{
  "model": "spectrogram enhancement model",
  "dataset": "two synthetic voices taking turns or overlapping, over music, noise or silence",
  "train_examples": 26041,
  "gain_aug_db": 6,
  "n_mels": 64,
  "hop_length": 160,
  "input": "log_mel",
  "win_length": 512,
  "task": "enhancement",
  "loss": "l1",
  "arch": "unet",
  "norm": "batchnorm",
  "activation": "silu",
  "pixel_unshuffle": 2,
  "widths": [64, 128, 256],
  "blocks_per_level": 1,
  "block": "basic",
  "attention": false,
  "upsampling": "transposed_conv",
  "init": "orthogonal",
  "residual_init": "none",
  "optimizer": "muon",
  "muon_scale": "match_rms_adamw",
  "lr": 0.0029,
  "momentum": 0.9,
  "nesterov": true,
  "orthogonalizer": "newton_schulz_5",
  "adamw_lr_other_params": 0.0015,
  "grad_clip": 1.0,
  "steps": 21900,
  "batch_size": 128,
  "epochs": 107.6,
  "lr_schedule": "cosine",
  "final_lr_fraction": 0.05,
  "warmup_steps": 1090,
  "weight_decay": 0.1,
  "adamw_weight_decay_other_params": 0.01
}
Rows from block 3 of a small spectrogram enhancement model, named by matrix and row number. Rows with one number belong to one channel. Each number is 500 + 50 x the weight over its row's rms, rounded and kept within 0 to 999. All counts start at 0. Numbers have three digits each. After the name is the row's rms in percent of the matrix's.
Before each channel's rows are labels from the 100 clips, of 14976, where the channel reaches its highest value: "peak in band" is the frequency band that holds the peak; "responds to" is what is common among them. Only what is clearly more common there than usual is listed. The data: two synthetic voices taking turns or overlapping, over music, noise or silence. In brackets: how many of the 100.
# convs0: first 3x3 conv (model.mid.1.convs.0.weight, 256x256x3x3, each kernel summed), inputs 0-85
# convs1: second 3x3 conv (model.mid.1.convs.1.weight, 256x256x3x3, transposed, each kernel summed), outputs 0-85

peak in band: 2000 to 4000 Hz (87)
responds to: clipping (38)
convs0.6 088:489517439510526421513392479516454564497482568573513532519479503484484510377522510468496510474480463497483551494395502482358589498425502518487481447524489469504584418582545542520534538551516482476458491566480509536440609608444527572567436510468527508523488559
convs1.6 094:506521514539581603556486558544502444489542456526554525507488507512443510547531504496489492546473492481539536418530486536537597467469608546581562448520475568487530564428511495460576396425455480446568470427587450401434570597573476517471493565620440536480544431

peak in band: 2000 to 4000 Hz (99)
responds to: rumble (63); wind (28)
convs0.117 127:448494461250533487466499469520461512462437501458491469463500502433524533444507542543517462425459512469507467509530435563511470453434471458439544517591521558474463441449495394492538456414519484541571516492484545447645515441481473439480582489473465506514450500
convs1.117 120:608520522583487470485577447504698390459475466600505457602466492590505407523526531432478510494530438525499506421596511501565551522565557604446505448478374524468560485514399550518429469527489589521473439530432507525519451524542473503416548514472550523510499509

peak in band: 2000 to 4000 Hz (88)
responds to: muffled (low-pass) (41)
convs0.108 081:491491462472516494468530453492535511407437471499606440568597581597408538501487541476508454477435465592496360429506513441514478436450510486454476471535473530523381468550433458509482495527459440530428547507566490467412546488617502554480444436487528386484475496
convs1.108 092:522559509403473516568437484457496410426561417518363461432481487520537404491459463493536502443619467576447538522483420472509532433501596485575620465493522517551537535581503536442497465564545490439623450539549504575502534490585462455512541576498541564572495423

peak in band: 2000 to 4000 Hz (66)
responds to: background: everyday noise (68); waves (66)
convs0.80 130:464544498491535438541533533556515479507510550511521452512468518496475453537430516563472490881489541623476489506410558452476554455567558427464500490539549547526419441498491457509475509448549493526482495510452497457559493463571491469471566513567510495473501483
convs1.80 108:464473586485548526463512396459538513503544535535479541519586536466561452522510472431527564262480536460600516530515445483531519558492457537458493564578501521473486532512518522526529550584515449518503528404528480489561480560418547448466443497487614469520505453

peak in band: 500 to 1000 Hz (57)
responds to: background: everyday noise (60); second voice: none (45); crickets (42)
convs0.120 094:550504462466602473516432632564475555564539503515498555488442452568477546401494427479590475519519501412487520549514497554561542503511512492538464493426436444457511521497441413464484519476478467510429463527406654521526369515505402478548514468450500507524457492
convs1.120 095:553519528528481534521458387558499460509475616491440459472482519514528415492535516485486494461533508605467588487505569423488451561471531452494514500535545445457621565599565448561598375441508523526579604536545304545524498484525507473548440465648564499466534475

peak in band: 500 to 1000 Hz (71)
responds to: background: none (74)
convs0.187 119:517472535490566510465425447539543467539487506546421464538557451493505438514554428532570496490506452459463449552512506459514478668546541462481521467537198523477425463524520460473523662495491519450484499479523575507457405512441491529516517518490519490560541439
convs1.187 122:505501501544478466464446495542498518524462475497550567496386543495557590520599487535517503548477610495554492471494517473501457454468553462523513484463616591501527449574406554458489464423474475564503508461450543456537483509481463518514524414509473558507543495

peak in band: 500 to 1000 Hz (37)
responds to: background: none (72); second voice: none (52)
convs0.243 104:482531508545261437486664480545471497471478486490519463489464521472536491452587552458458469562451565532483417570563503529576484439515461504463510559501508491475432490531516472544540507482519533507464498415449370541459486551573489341414509470613550460488517493
convs1.243 086:514535525460592515470372557432553464490491565617435444574439467458521437466509532579518564521485487431491480590509527385490494597476420497522481477465618460561566511403470554499522481428474510490575506576517520472439427506489431497557514490479586503552506534

peak in band: 500 to 1000 Hz (45)
responds to: thin (high-pass) (70)
convs0.230 096:535599503453406523502516482463481519504495479517528509500528491489506447605582526461531581433524491392485524469542424438481432459562556478528436487492430498526434540438464557610498393532484482469541461562499459505512557431550484462535462569426570400338461517
convs1.230 090:475483443566459490616423413438425578484490479460542454607443452518499537432503475536455520435430577499542491586523490540499537478491425458413573450533466474508488489500483466576419573433542541519499589439468540463516534526439466417463484525499451531538533563

peak in band: 500 to 1000 Hz (46); 1000 to 2000 Hz (36)
responds to: reverberation (91)
convs0.168 103:484498399473502384495416503472427530493399510435543480508570520488526446461490457509511519552523577455472493478521489422609411459450479540463393492463491513507436479476477491599390534463527525500512440515516368486489530562460529511475483537441551490540441475
convs1.168 106:437594485494409515537427457525554551499593673573450487553528477489501509540426523462473442529542439575499496525503600562479547484535497556519558479476339445451472414462504493496516570479487562509402514495545537511503526568468510429447451592500454506513477529

peak in band: 2000 to 4000 Hz (76)
responds to: background: everyday noise (68); waves (54)
convs0.70 117:488459463658438429480524465463489506491459472395522514499403527439499392450501438460515471337524420470507482534425554574519455528435510448522512552383487523476505492516514545523595518427556487439470422499515490478519476514373513524393513514532497529551451447
convs1.70 095:456470488443521512463489460566464482545471530591473582497579520617471570459456556563547517578463473520473464498530461435514602414601416444540552467569596465494437532515541459508448446477504604505527577389513454510423516474575514470481492527433485457430534476